A small autoregressive pixel model, trained from scratch: 5.54M parameters, batches of 128.
Rows from block 5 of a small autoregressive pixel model, named by matrix and row number. Rows with one number belong to one neuron. Each number is 500 + 25 x the weight over its row's rms, rounded and kept within 0 to 999. All counts start at 0. Numbers have three digits each. After the name is the row's rms in percent of the matrix's.
Before each neuron's rows are labels from the 100 images, of 14976, where the neuron reaches its highest value: "strongest on" is what is common among them. Only what is clearly more common there than usual is listed. The data: small charts drawn from random numbers.
# fc1: MLP up (model.blocks.5.mlp.fc1.weight, 768x192), inputs 96-191
# fc2: MLP down (model.blocks.5.mlp.fc2.weight, 192x768, transposed), outputs 96-191

strongest on: histogram; area chart
fc1.663 119:526495578447510515506523500454525530449491507443493531512501447492470531501476499511522501511538505498487480480506483542475497504506548524497478490522474497495482449486538475506485454529493451492489496507522506523481516516544482516526456512493516513493493475507496518455446482516553470513
fc2.663 093:514459530499465470508526503482523526492517473476503478498512489476475499467471507508519517503472533493514536514468502518500499508497493514504496488467503516530485548463512519557470458504480499484451493541560494525535516505496490528509502542542541472532526475485503482504468481523514503491

strongest on: one colour; radar chart
fc1.37 105:520505476526516508503491476513491554518543526491506477516508506443463505498498548508500480491525548468518524508503508479455540527517498482507532489529491478491519465496500472562470481499538466563515467505523521455479517451491524497498501483477459493521485478535511448497505447517486504438
fc2.37 124:482461486553549500511508528515500511493525482496483481498550492488526498511466498503516459472481479456527502510515526503506489494502481532460495511461484455523526479568494499469476509480507480519495512537551542482487506464529532518500510456514475477502508489467526461476493503512501491454

strongest on: lollipop chart
fc1.127 082:503514512482512487515510458474532441517532507489536464499466534478467545494483528498509522509500497511482530486520482510531510483483499461471472481511498533519489505508464553501524499532492488519526473527501468494522501534488478515506500431477500464517498469502454451487497525498511542462
fc2.127 072:486496488478487543511496474503453467499500465494478501497478502459463518533501466534485505519497515502500505495504469494494468516521510458545456556505478543495490516490492552502515575525542495510535525473469514495535500463518506506442506508471472498509539529528532483497481427502470482490

strongest on: stacked bars; ring chart
fc1.191 095:470516494495495491495511495535516465482469505514483503467499530494509458498544470451494473495504503485489498532526502419477503510500467479520493482539536528574477454533524500501533507528465512506499559528516494502496521504518528465492543497510486491504492564500454500498565498524537498511
fc2.191 086:487526487490499475501512510539528525496529512506499480538498495502456526519501527470481539504471483516495484483457457528505522521514514499509450475530524507478540519478519459529518482452505489494465517490499484444490482471496486545512479510470504479490509465495538464507521486510548485489

strongest on: horizontal bar chart
fc1.223 099:486513557520517488506492494531529459502499500502447486502530525496530470531539473495554491514505472466497493456466498532504488483548506531516464469516486493496492484502482489495513483490484520457525472486503521526487468492513491485499521516493506464511496486482509514470487539577519513488
fc2.223 087:500531521491491523489502493489497525507500549513510514487509526491535528505486512478521466504505499519516514497495493552512526485482445527477528487497508474487481523457441508507482530528479491426495512520503473495515521493477518492481501478540503490488496490533472447524488498530553510506

strongest on: grid lines; horizontal bar chart
fc1.526 096:468545452507514494500519479516455501479467501497529522493477503528516530492508494497465513474491509475444508512519495512472476511507525523549543452478539506496494531555510569468463476510511501497529482476478508511518487465474430529477498527528526497507528488456494492532448516467519463494
fc2.526 120:524518460477448489491569517482494521513501493492529527478505513494507467473498463493508539513507516525531537485516477498507521461478529533494534483452505477471483541503498525520526496508509468503545544478541449474550482577486487484498461535508490491470516466457523504501511520488503487513

strongest on: stacked bars
fc1.534 098:482521550478489488504492481490566445494490556512478461488519515534491496529487473519494505532497490507480527468489547505535453460472527522532511482518496510493481506515488536489446533495526472527504528531475507506491519498525506498503507475495517551539529492481524533506547486511505520515
fc2.534 102:520486517501463493543544469521515466523529495475511506489512496501544509487460460521482516491498506530536524490475507551487511491470489508523502513488430506473539501482476518511497485519505508478505482502479514498561485529494550477539516498497463491503537495492459461483488523462517503529

strongest on: dip in the middle
fc1.599 099:490516514473512462506483512484531501516500520468458495503496481481494483442535504512530506468452510471511512516500507485522506503530497493493493527531476515560491461491502481471497537489477492496467509526503510500518505440504501553458481440481517472510559470500506510517482511535538461508
fc2.599 111:504504529516473459502504472509515487558478489486539458496496468494442517522531481506498537525479576522454520511478531509519527512489492480500511510503500511472546468521467525509515492522496457525504503452483457497537499461525505510492484461522511511498474517488551497468482489504502456509

strongest on: legend; ring chart; pie chart
fc1.635 118:479488512511504546502507525471472473503513481519506473510499485510493506495491512519493487570511462489509485488505530509473513502535484504548486498481472486554533515556461509465536511510482470525506508493485503518526493499499528494494484509475518527509463504493504505510480496458458523504
fc2.635 133:526526481489491491480500534505516513499533471498518467492517498508496495499418478506499450496521477493509489510534500539531518486505503483503527498520497450508498508520443559495522506521468470455512486501479487543526509460476512526530497515500519524498520483529513518496478557433506451467

strongest on: bar chart
fc1.351 097:468539513506508486547477510490552508532459483522520470530517515517470502446521505493520468468493528490544473502476504499512526517530530506482473478505513522499528456523548491509479507471531480531510497553480515491498520465457485510454455457467504496474485502561493519509522511544509502544
fc2.351 095:521512485505500482517490522518499507500544493497482493533500520492433547513484480509490513484473507492499472496450488520541519484483531502490480502462483514507545477448490525492507528486465526492499496457507526469535475472502516531497542500481499486490493508506556541440515508485523491536

strongest on: rising
fc1.129 079:496512518503504472467549480551490507475502458511497517488491480516505499552522501509483477530489484499488504493482497558485460496503527498505510501480501545471528522499535522486496510508489540523514474487508522484460490535500522513451511521517476516477530515488453512485488522455512503545
fc2.129 109:533521480520488529503517510508470454490496514493494555521482508518538529464466526487495416510496506525500504556519481504512466532483493470526541450468499456446523480516507500538508512505451502518476522507539521451484509491540509512444476448501539533493515516523526528502478521509526507502

strongest on: ring chart; pie chart
fc1.739 101:455522470498516509530458513458508519563445474546511467529489521480500503462528485444506463517535520491482497554511515519507511518478478495494500495545537529504509489493509485529477507499541529514505516491471480464531472473508484479493514473498487457527477489492453486507532452473484514508
fc2.739 081:483492510494466479535488531543517512490517541529490529533526478471480472477533480469514527499536464544505524514479444535512459491529477530544499505507512520510525480441464485522522476494478474487510470461450478465518494497513488477461504544504511469496468489469510517497519465561495472516

strongest on: grid lines
fc1.273 104:524435496543509509521462493465503481502471489503472490553470473532513508523483503518504435512518488571497485540509514481460487545526493524499487468501521503463485508506495520556513493491535481476482469517512469484487491487538471505484521525460504473474504524525480546518500481554506501499
fc2.273 098:469483489504534495456468507532472532504503512511519506458489483505494454502501540508519491479563530460485500457506480494513494519519517531495436472505490495531500482497493557506523504459509463477473485531519496536473511473513474508476497523461493501500493475475546546481516500522448490504

strongest on: radar chart; ring chart
fc1.560 100:501507466493505510499446538468439488485527483517494533486493472497499530465533568490496484502487556491477507497476545486499459502490508477526460453522504508455478482454472495496514498517522484482467509498493508497474498481457501489513480500514504492515517503477495492530473507527529495529
fc2.560 107:491485474477485435522520506496478471516535520511497465468528478507486497478500496471490451501503456533554565531481514480502490498486486475519503500477505510532541532486484554522518511507469488468527475521488522504520520470483492487495499507464492496485462516506487518509508524479515498491

strongest on: lollipop chart; rising
fc1.221 131:498525479507445449493499483491477448472474519491463499519517504505496501502490488521507533477517473523493516488506500497481512511515505535509500478484484544538466526491490545496479472475515502457497474509469485513498510523527521463549491512482486509491509532495554483495518531534460534495
fc2.221 146:490551451488504501488501519505483440483540460462527515511502517521487504488503489501503471494490514506527461517501488523503488481505506451532488493480490505504488488517484552486474554543509515436462501526531482503491541511508510480478460519513515481519529521506520462471535489503490468544

strongest on: dark theme; pie chart
fc1.182 099:489456495512505508464514464529538554487493511475498487525534500536521493526554467491512485523491443514488505499507541503496511500539522487530480469527510458497468511504528500481514507491531503486509501536492501511505451483490545481517516495523472549500532462526482527491501488474487475509
fc2.182 084:516488503514485468514487490503507483516481519457500503539491522484501472514523542531477509542510547471470470510482499442483539489515514558492525534469471489536443513468517500491488499460502494509466546539494473516500460505477514515517486529542503505491467469533516527503488469480474481488

strongest on: heat grid; dark theme; items: eight
fc1.46 040:496492474498503524494509517484466520531497489539502464516482517481501541504536533486516534524461520536549508517517488522479513483507483464506494513509494480508504516510508509524500468524530500495501505501455504503552468452462485519503522476461482516525474509496535497525482542462451529542
fc2.46 040:518461499531501540506493493540495508481504512522503468530475464506491485530524489487539515518494501510500500505483498523488521489483527476544472476535458567481499470496537504486515488462525513482514522468464520458499464501498469520543505531522497535494497449528545529489495481493502521494

strongest on: pie chart; ring chart
fc1.439 127:463471506499479486487524537523495546535511504468484465504503540492514470501477510473489463485492539519480506465519539493501532498527475498451511519445486503505481514453485523491494516506510510510490506530544497481486564499466441526484487525495481489537507506523493519510556525494517484478
fc2.439 100:464485500523490519556497472468468527570502514520525527454520518495525489504449452508515472497501509539537462514493526514530510537507458518505457505436517508514484514503471459478481490492489514490514496535529521479476540470459481525479471517518528452465508502545473538497516469504495509510

strongest on: bar chart
fc1.608 087:540519563518475501490515509517477484539475514478508465484495496523495471502479492515452511520529514542450506490516493543499475519551550529538496473493519544478479509493539535495453497481516488462508487504506478462493443511550524519530501512495506526476483501502487477468532481538501506483
fc2.608 089:498516494562504470519499517458494523519485529549521523499461509515537506473517495521472482512541523469504482465532493533502515500511501473436517500484524456474508467495525536489478517519449495467521429493477522501505495479483516524539486538492501528478502509517505477457495492505475550487

strongest on: lollipop chart
fc1.371 089:520470505497468500506526480469488469505488501539520498470519467501484524558489469528481531512516529508561491536504547489465474482519474445486496473498544495501461483485525522510510503486519497526478495507468520509506505482513511522494526522479476528532513512532529474445535454500498536481
fc2.371 089:485526511503513519470550547483504510481489500516550476439531502498502539477509489541458520491482468504533486509505519521518486451498476492499461488516518507529512527502480511493457527496458425510486521511550493513512502540495515517510514480522484532476527499514519474478533519487504506445

strongest on: rising
fc1.247 093:505489464518492527493578495545486490482500476516501480507503464496471482505514497499498513530530526523518512538507543440510485496506553573469488479477510547546482508489520480483523477521523496500475500487520489507507510524489496508436504501521557505471543507522521503554455479500531458510
fc2.247 132:509478513487500483492569503516514468496513489489468505521500490469500517511534457489505464514530531502487503487516507486526463508476513467498503509507527472568527522529446494492541520517468537465551490478535507494471479517457525520515510464494523492478474482521541527504484511499508529477

strongest on: legend; dark theme
fc1.327 018:507483499470533495538513535505500486481551495463497540553495484498495458520512482508502493518467475504433538512493555511467518493551495498483489506501475481559480478535506506530486513534461491513495522543465536470500492506506463467467558484492481525495505509462506475456550477452503528472
fc2.327 033:511440526501490542508449481529469530453490491523514471496488488544470488525532516507510530515512502514504496497455539514462477507505508492543481518511524558531474450480530479520543509464544532485509542547454529490494489495472469476506529506512501519515492496512496526519510436510460510497

strongest on: horizontal bar chart
fc1.8 104:511453479527520499492522528509515522459514504517512533505486485523497505517538475505504530491498508471461505549503481526472500506524524538498442489500535508514484462482522472478522551505551486517494497485510512501500512429482519516523515501556520516520482474503535511482523529486515473489
fc2.8 133:498480469494488481480601495483511482515527512504510517512471508485489520524500530495495495489527535516513523526501463503535483477507491523468489507497538520545501540510477513495464522484501538490517501428506484512489496492480494542474478523478485481504500465548578498499479532493513470487

strongest on: one colour; radar chart
fc1.235 105:528473503486510464509522477532473470500493510485498485529465503506498492542511473534489532470480517517491484500513497523513539545507489507478486505485535522502516524515511532484517462487551484452514513496517482508501520539512474472517515536494525522489502502511527455505489510486484529491
fc2.235 108:504486445492484480472493509541489472498517486487521508436513500517530474482518434522511472497494506472480509507532527447504507521537520505482484507509523486500477521539502493505479541541544478455528498494536502475518525487519534519482505472529514484452522497495556480509552516484519511521

strongest on: one colour; radar chart; grid lines
fc1.151 092:521483459475510487516507509505552489486515495479541471498485477526515531550469555503528591514509534490509476525509515511479529475511506568479491495533482506473498494502523443503476502508515553508482513508488504509532512485494480568515497503502538536491476456533508470525463490504537477510
fc2.151 113:472497477518528466503524457547500498482534529501510536518533508507492518494474490516488494526506484485497488517513482448504529514476460466477509495545528486539533514523516481542465491526466492556495501468520481477492486475479525527518495542510528484508478478534532477526462479493530517502

strongest on: bar chart
fc1.546 113:473484530501486467473479519527450506494483433507477540524471505467467443533506506433497503477471555488448451504508505476517514522512542521473518492481459520525516519470513520498478465494493477499486542488526501487511491516508475483514510500537521508501446525516475493482497477528523513493
fc2.546 111:460509474514426487477499560524532527474560478477492466527506508488510522453470520492480475554519542449538493499512537479496517490475493508502490504474489498476559513519522483520477496493483493493529470474492487532486491506455509491504481511514519508459529472486505483528499515468544486545

strongest on: ring chart; histogram
fc1.561 099:446517528475546483482483495527501508500495487527471516483537503483482523524475517506518509483486542492514458518443461523496525482505500543491501505517524522494511485461459492525562504455489515448496490484489521505431499465494471469465517492472527466537480547462513518504488494481476465527
fc2.561 084:497497503519457492481565509502507485484550530455513477482510526449495517522462491510566488530452497511463498472437489501478494522510489544516500523498503504520526502508516519483478501489522539469526497519506496495519485485504516463481488496503459495487545477457444470491481477497504430494

strongest on: lollipop chart
fc1.591 102:452473529480501458504532529499534470479520500486505514498505477473513526470540515505492515466492473446510501459539501501536507469492498510498507483535466529501489518534523550504553491479499504504466537502466486501459504533492502504545521503502495508506500544496487510535517474499471508508
fc2.591 087:499471527463486470509507541493488475514495498498526499494490505519505527513474460518524544498467507510523451457489463537525489487536509521511512484500521524457496519494457498535457463494547492516496462494511533537466483518547548505499495491521476516521508510521515517486493520498525489469

strongest on: dark theme; horizontal bar chart
fc1.736 088:486474474477503521539498509480485467506513509470483558532541475501555499463509483511508472485534456493486504499524502526507497488528501507489490492493487462497520505493506537521477523476485465523500477490495525411450476498510531474523579529508474488491542553515537490505545508474514521482
fc2.736 090:507509469491501475486556516481522503485517463506512494507509474528519501454451523527506521501492501487455500517478495494507520490494514475461552475497525526499527536483474525518494535508498416518495530484515517504456506492583535526497506581477519500470497513494495505492550540452454453448

strongest on: radar chart
fc1.571 079:511539499505494486515493513510533502493482454483509435475497516522486526549574471544526485521509522526499515502522511538467538488484452520524477502431527532494548486458486516498486497537471509498516524502487493492480484497552472526481511476515504467495535457495521471485476500516491507524
fc2.571 089:514534479518498504562494514510494462485460489503546475510537526507435481522499483478500485490524541560513492515502460498478477505509533501529433477534541489523520477470452478508532516481480492522472487507514510497471477497510520515525495471483516524545509469516494457458513491528514474492

strongest on: histogram; area chart
fc1.706 077:523440476468474482512503524523566508512469523509506505515502495498473474501505522491505449479502471499506512477497559529479505491532481527496501486494481493463535487479459475521488512489506494479549462466509490490495508516501501514522527507468483480488501474539458502484539496523520515526
fc2.706 074:505489536506543500476482499533482485492463537555472465533519522494491520474518469469459466506524510470485494495488483470470471487480537470550544517505521476525472552530493501481487488501528520488544495518504526527451483520482509517443512515486501549476511512497470513499499485505500548514

strongest on: heat grid
fc1.292 120:523500460505537515456546495478502505476473488481539548483490507502493484549501467513476538510505506490485495519498509503501505451463481471528536472553501479489436492532496518481529515494416501529460536501534523526491494491533531483478545511477484504555513472507515461499522461510464472498
fc2.292 119:508486506494486472484537483508462506491492504483524536503526488484503474498480501503486471485487535532476504501481480453483534503496479477491507533512552514519456516489486464498475511463499538552456511510490520513526495534517514498491479504517482491479518454498502528504513530479533501476

strongest on: pie chart
fc1.89 117:497490467503486477470470499514539503498490506493501474522475500468438508499517520480502498486492530498496533506503497498530495424464533476480497463489452513475511507492509517503494514543502505510498499510474528541543510534454480497511494522493478531503473479516475500529523517521480519489
fc2.89 100:513534502511509455516432476503508439495489458512504471555488497489501518527523505483527515517501515472507534523525510476488516463496511492517513470522491500506532518514528502451484514529528489536508484498455522530487496536530492521492488523533489513507531537492468485497476443480509487488

strongest on: ring chart
fc1.85 122:518491491505504513493483434505490506523490474516521475517513521529478482500494524468530493534491502512447508540488532486526543489490537510560482518516491484509504489521481504499487435459515549529483508500479481503503478486480522458524471512496519496502494455439507505455513501470528492553
fc2.85 098:514519488494503468508518510473537536519518492516476466494524496493491492495494481470502480500483520531485541502460492467468555524471463527479515525522501489505504541436532502498502456478527476496505473472521518521551549497535495481519516527517531500452486456465471455463482508486465534522

strongest on: grid lines; radar chart
fc1.748 093:541524437517551453478461475509475550463492555494510483480515483553520474484509471512505500490493518525487470504485504471509497492507521474527516510477479461525495532516513557547500499505504498513503466535497506495495508485520484508530544500454491520506528484532516523499520475491455504497
fc2.748 120:499523469503534471485505509480459507505484515486489517509472504501489513472503493490461489523474471538517511505510504460499515457515518549492495513508467504546507535552564536498475507471524446509506522557478504485517477507528511486461493544467500491508499453496514481531485533478532456518

strongest on: bar chart; ring chart
fc1.269 106:465480511460531495497510508491519515499490519571496526457492443524493544531475523473504486480521481512491551517501487507471466483524509487527471486478447516475467487521521497512503478530501509507526477493550509504516511526497482508498496502486490564518476514549494485503493493494495495492
fc2.269 095:464515481470511514502513483499514462517501547518498498501528514477470499525503500473499516520507507504522536518465503469497496488527509444511505480490477453466477520512458468535440484531530527509504501506559485461499532577455484485553526503483493522497537435524487451470510506559520514479

strongest on: bar chart
fc1.82 103:508484521533476473474534513448553523515510504449509459492519481510455493519509545481523461483505502501492472481491510506541488489488504480480494469502505513497547489474488492516492481456490507465504508529474501505530440501518485519488508522480514506506466490462523503488482517524506498496
fc2.82 100:523489474504452498473504503521488470529482502495514462479518512445515531459460500537528516512533512533504494504435492522504545509504498501499496503469538502455489533472510504541477489497486484497492516512494501497527506513481509503470488528496503484505469548504474509502468509475527516516

strongest on: ring chart; pie chart
fc1.511 107:531508514467553531527496503486530476480454456482544520513503485513488494523459516531501516524506486496474491490480510470503540481497477503567501477490520487542550479506485528506518504491488507528505507539492497539489472526511450515513526510455534493522489488525528495534484492472510454486
fc2.511 132:523531475472487512536488491523485492506455493473500488479511490495513480473469483505526454508517493463513486536515492547494511484481503437461490517539539462533503491491446521503520469535499444477525503574473517529516525507527543537563489502497508491513483498518541456497468530474552459493

strongest on: horizontal bar chart
fc1.500 088:516461532513564511536476456493501457482492463497502472500480520541523517501448460511502496471523492546480508538465488504516494501489500485533520485497493487476493524503488529543507520479518508488520506526464486500518494508527441480509500483480513514471532475475487499487520532520467467496
fc2.500 097:495539457476517514481537498440488458484500476496465525500493482510500444492519439471477502501493498569500521485498503514504499522527510478440493499552489500509487547475492541538486530466503509492522492481489514522483492512471522508503543506467474443496496467516548485510507484521513480500

strongest on: pie chart
fc1.674 120:518494535495486522459495477487503514526470541447553480497516465530501464509497459498566509507522509504501485450478518514517469531500513491485483463504499475487515482476491491482505525472505481509506512495494526512497435477506448527502519463482511512483475500534480465463479521541494521485
fc2.674 096:511528501501470468519479473494511446502550542491516500480472494482494526509478506471531478541516490495512506450490478498504508513529476524447521497483498523478500496475501533489512454491475528486515525522518520524506527518470528500515506508535508503488465507519464511483454510498528535485

strongest on: ring chart
fc1.209 096:516502490507544498471450454515535548482494489507488487524509514476481494460497497510494550498494490522514508486507479473486519496527492470514500523537500528444537495567515478560516493496484517519510529522490494498457501452478481557464530476505519520468505493467454495478451489522466478506
fc2.209 123:505519503515465520524519524460495458517494512458519517507486487464518497494465514488484554493529472514487483488464496481521505493509500522477445511565477498492516461507505483500471499547493474537506490513476500475538520471513428517508479518507506459489526519541510492469509529511493515503

strongest on: one colour; dark theme
fc1.651 115:550532511548525480498440506491492515511488517510502478490500504504480534515532506534483445504523462537490498518499531519498551497527539464548472493485510518550489507445495482505525530478512441529505511495482496514485541515501527515544485488480508521528486471470471500487484460484481524540
fc2.651 124:508516481532480445488485515524507531504514485517479518448501478494507533522498518511486534505508460514489496494512486479493514519469475441501495507482493506491555503463516537483498490506504481485529476513501495519512499505516534460508501498474516486493517480511446429465491497476540580498

strongest on: bar chart; rising; stacked bars
fc1.444 109:519527527484520491541459504519495486520514493509520489489464526473489506485512579511512484553513495478485539495507488495513497541510514507516505473512484547449521473500512457545511536511511478500530495498503495458443505517550512505510516474504487520479482480505488498485479479512469517476
fc2.444 113:511518516510520444528471492482554498538511507499477467489510471501514517513481503510499481522549510499494506535497504495492484502475531450485499507508487492469525485514507496486492476467521546524489507518531505511468532496491539487520497507512471506510511523546544425511523471501523480537

strongest on: heat grid
fc1.516 101:513470523492513512485546473504476515503461465513461534500558501510473505520475516527488530497506513484499509487490509526534496507499494535515483493477468533528493438490519540469482506475538526449505505514498524484515469465483506519482484475520521502508480502472456518547498439565497554535
fc2.516 113:480443481526488504502516509519494551463493433480463468498529467535523480524503506472486472486535489507518548493483497483480472499499540483471510498470468519544499499490530485495473518487502519473494493495508562508555493504579452494469509498493493463480471481508520480477528514461547543528

strongest on: peak in the middle
fc1.557 043:502476491478507507491481523497513462488525468476484440525475465489478477535459487506508507480474517533467556482464497515513480465481520534487521508491541499513509518538512521520520486521459433505494464519476516474515522510519490509473495509484492508532546467530504483461500517445515539469
fc2.557 041:510478528505517541518486530550505479524498500477488471516488473551447487505495470516474499487488498518449484538498542469484483455501511483525497446491506506544530502503462475525519524482552525464488523477472515500493495522463463507452549476494450544514506524490534491500511477523470526548

strongest on: dark theme; horizontal bar chart
fc1.527 089:529451541501559468505451484538533493527519475510521502516505451483491524549528503494487469492496508509493490529490488509483525511475521517509470501514500505515515438450572431469499507501477502524460521480518533534559513473495509544451457496503501462464493505505482529544514484466496499489
fc2.527 109:497515467479522469459526500501522506529530522478494520550534512501498504535516518505523491510516467485501505516480515523481529515453492489476512529465514503505516527470510510513493543499473503479510532515499503476499496442530485534432494495475494489509511508518540429492484478542487540502

strongest on: heat grid
fc1.411 096:535535524503477513424540516457511530523446455527482533467507447520497516508492457531460528446485501539500484539507508535539456469485496471535524478509488526454482509506524492553520518503472498513464523509493502477488519492476496525501488519443515481548514511536518523506514506510496491478
fc2.411 089:510507522537496482438521536492487496474492474478473499509476471486524516489526480503481509477468497549504466501544474555498508505501440498500535478510521497442468511531480531495483503505518473498473495557492495505507496517509546491507504504543519535516515483538519466526495486513463512447

strongest on: legend; radar chart
fc1.2 089:523437467498491468509532502453471510503513523486483524533509512517502495531520530504497487477511431527479497491500510505495509482527478519518488487516468516540525492518525461512500508494550533465523566495492516510518490536508516500496541500469476493515459494464528471474494452420513515476
fc2.2 115:511543536482501478499512484514496503457456472505486512545502507501529495528476507485507525507508452519491516498478492459483439496508466506527486521501465508543484450488505528508508486492511487501484473468469539484501499540557505517517512455507492502507497518470522546460531506471479517454

strongest on: rising; lollipop chart
fc1.470 024:492557493492481485528501498466509480496464511535516512548489477512497444519498550509521516473489480523448525487486462498453517471515487515497487500531485535503496464564529516499498501520548462518503508483533534435488484514499483503460462513488501501532510507519518515523481474476475529492
fc2.470 036:470496526488503538523474494517478484481486499486493476534490500513467504528523507500471500489472493524459513487492522506507483492526544531529467493491480534484494410488488466518550487486499570524495550495491488470514472507471468491540505500475483514525490519508510539535517488509474497463

strongest on: histogram
fc1.220 070:484482508497481522470497478501519520517520468483480486489515455474515548546494550507481461502528491510463459520479505530488525485534492531567472508499501528490511463505469495548477505487490527456522486483457530490521476474478491473517517512519481454508501497488512474530462492503493507465
fc2.220 061:495482475483475518469474512558481476524495545508456463476517499482508515474503523493500484488499501517506481520499482484493488511506493525530567505524464488488493429491466506536503486503500496456439474520506500467474491493498503483511542537461460460539504492487529541513508456504481554462

strongest on: ring chart; pie chart
fc1.644 112:482515507534527512550429492496472509474511509510536503522503512568535512512560508505471568551529489511503484504503535469475539466507478508509523495498488504491519479505482505478535488510455515529505466473474503490480461493516483534501521480510488525482419449503511470518518499495476472504
fc2.644 141:538526475494499505507473518498503468506487484477516522513513484502525498444438480500476508506537506490496486531515500516503505496484499433458504477514526470522529506485422530513496507486486562479500448518522509493517508472497514535515489506500511508522473450526465446491478524439550463487

strongest on: dark theme
fc1.692 078:462464495484466474522478501463503471517543553541461488518549499534476507545510518523493520537473509472482471503485533527451487559525542506530484475464507482517509480483478485499511482476502492480486481516490487504504507498491502504510501510502521480508485466512442530497524521457498472540
fc2.692 079:482472517500487510477524486521490521499477498456483541512505512504522493497514496528495485509507504485483531540488513498532491516491476503538521507478542497526473502478490539518506499491545467510468519441458500550542482558516458527509532515485502498494468513496489489473448480520497484445

strongest on: stacked bars; bar chart
fc1.398 114:543538514513531541504501514507522490507500477495497470456507497536544498520505506562465488460491488515500517501517531502503454505502486514522500481529507460508487499510461524496489514500463547490515494488502515501457525522525541493502508492507496531528522478512497482518471495493509473454
fc2.398 105:463534491529458477496472550511515507499515517488477490552505514475514482445509515484484510569515505456534509527525489498532556484492485477480487551521512509527480480508502529526477474519455501517519473495506464507502496485506495510518497481479491545478507502514506481496533526518497515483

strongest on: legend
fc1.175 084:481504493507461501479527482536486503507497480522528523513520532513489467547509519509523477491504504538486459532514514520496511508494496471474473482523460502519508521495517502465492482504567520480504498484502508492489519515490518490476520520490533467500564487514482501520507516460537557558
fc2.175 096:498512479518500513525531510486511496518492489499504516540472477489559481522510495526495470480553539507476520500507514493516470444527466511467478505444552497529489499520547483502498490499538492508477497459497518505485487482439468485463535481497473517476488503515523503516519501529513513479

strongest on: legend
fc1.643 112:526492546529477573533541522452497481524519501510465500512474504513467531503497503470500536482507493489484486503481516505492526479492492452529531518518482533505512496487487487467520511524548484529466501477517521471499491506513465480518492466514500513511484488514530466523542496490490523479
fc2.643 130:486505481487475517510535542509516531507481457533497490509490528501516481520486503511510500503438469534496528508491478481479516511476506490503498530515524499534487521499483543503499502491544519487469458510504528524526506522471518515451455509523457499537480467472554471472519510460494441477

strongest on: grid lines; bar chart; rising
fc1.607 103:542518498473516460551463537521486535525469496510489557530487499492514514527499525526490469515518518502495484480567506513540507539496502529532480491524518503489513491469489520477480470501529507526551481484536512465434491519497474498513495489534478497508496571519477510461508497548453481509
fc2.607 131:449470527516499473506535512512526501480514501450479515489518535490510476470464471494480495497528496521492486507514491495544469515515527463462491482507532517464497495513546510542490467490515505543545471512522502482471505519516532501535499540514487504490501502474516430506488515473486485486

strongest on: one colour; grid lines; radar chart
fc1.40 094:524505451498491594531558479504481521504531512495481472498506522492499558490486488493520530409496460516472506455503553506476508521513526521498504499500504516551498446498467553496526505495494505492510514504512511530475495494486483469506524510491481544516485467525484517488502522515467474480
fc2.40 109:531508478500518509488546513499507521500477486486524465515482520459503460469488502531521499487475493501512511483466532455480497527479529539449541476477474470487516487493528543489495507489471520462520477489458501500531507499508518528522479529538468480509485417520493502495571489469508498479

strongest on: dip in the middle
fc1.757 088:516498507467514492537483486486521503509457492520529507506517503509442533492500513494514481522491464478533481464508514511516485485498501495513517491519484491512495485480493531462484482487535507469464524509512522512464517571487453506549474549516494502541512544483435470454528498475546486480
fc2.757 106:516482498499484493520533450465533459498441506475516468484544517518497504473499491499475522535513490515507450481492486543515474462514481521520506495566526500511535495466482503526578506499521525526502500484497463503507506533500435479499488507502450527522540526489510510515512503469505533532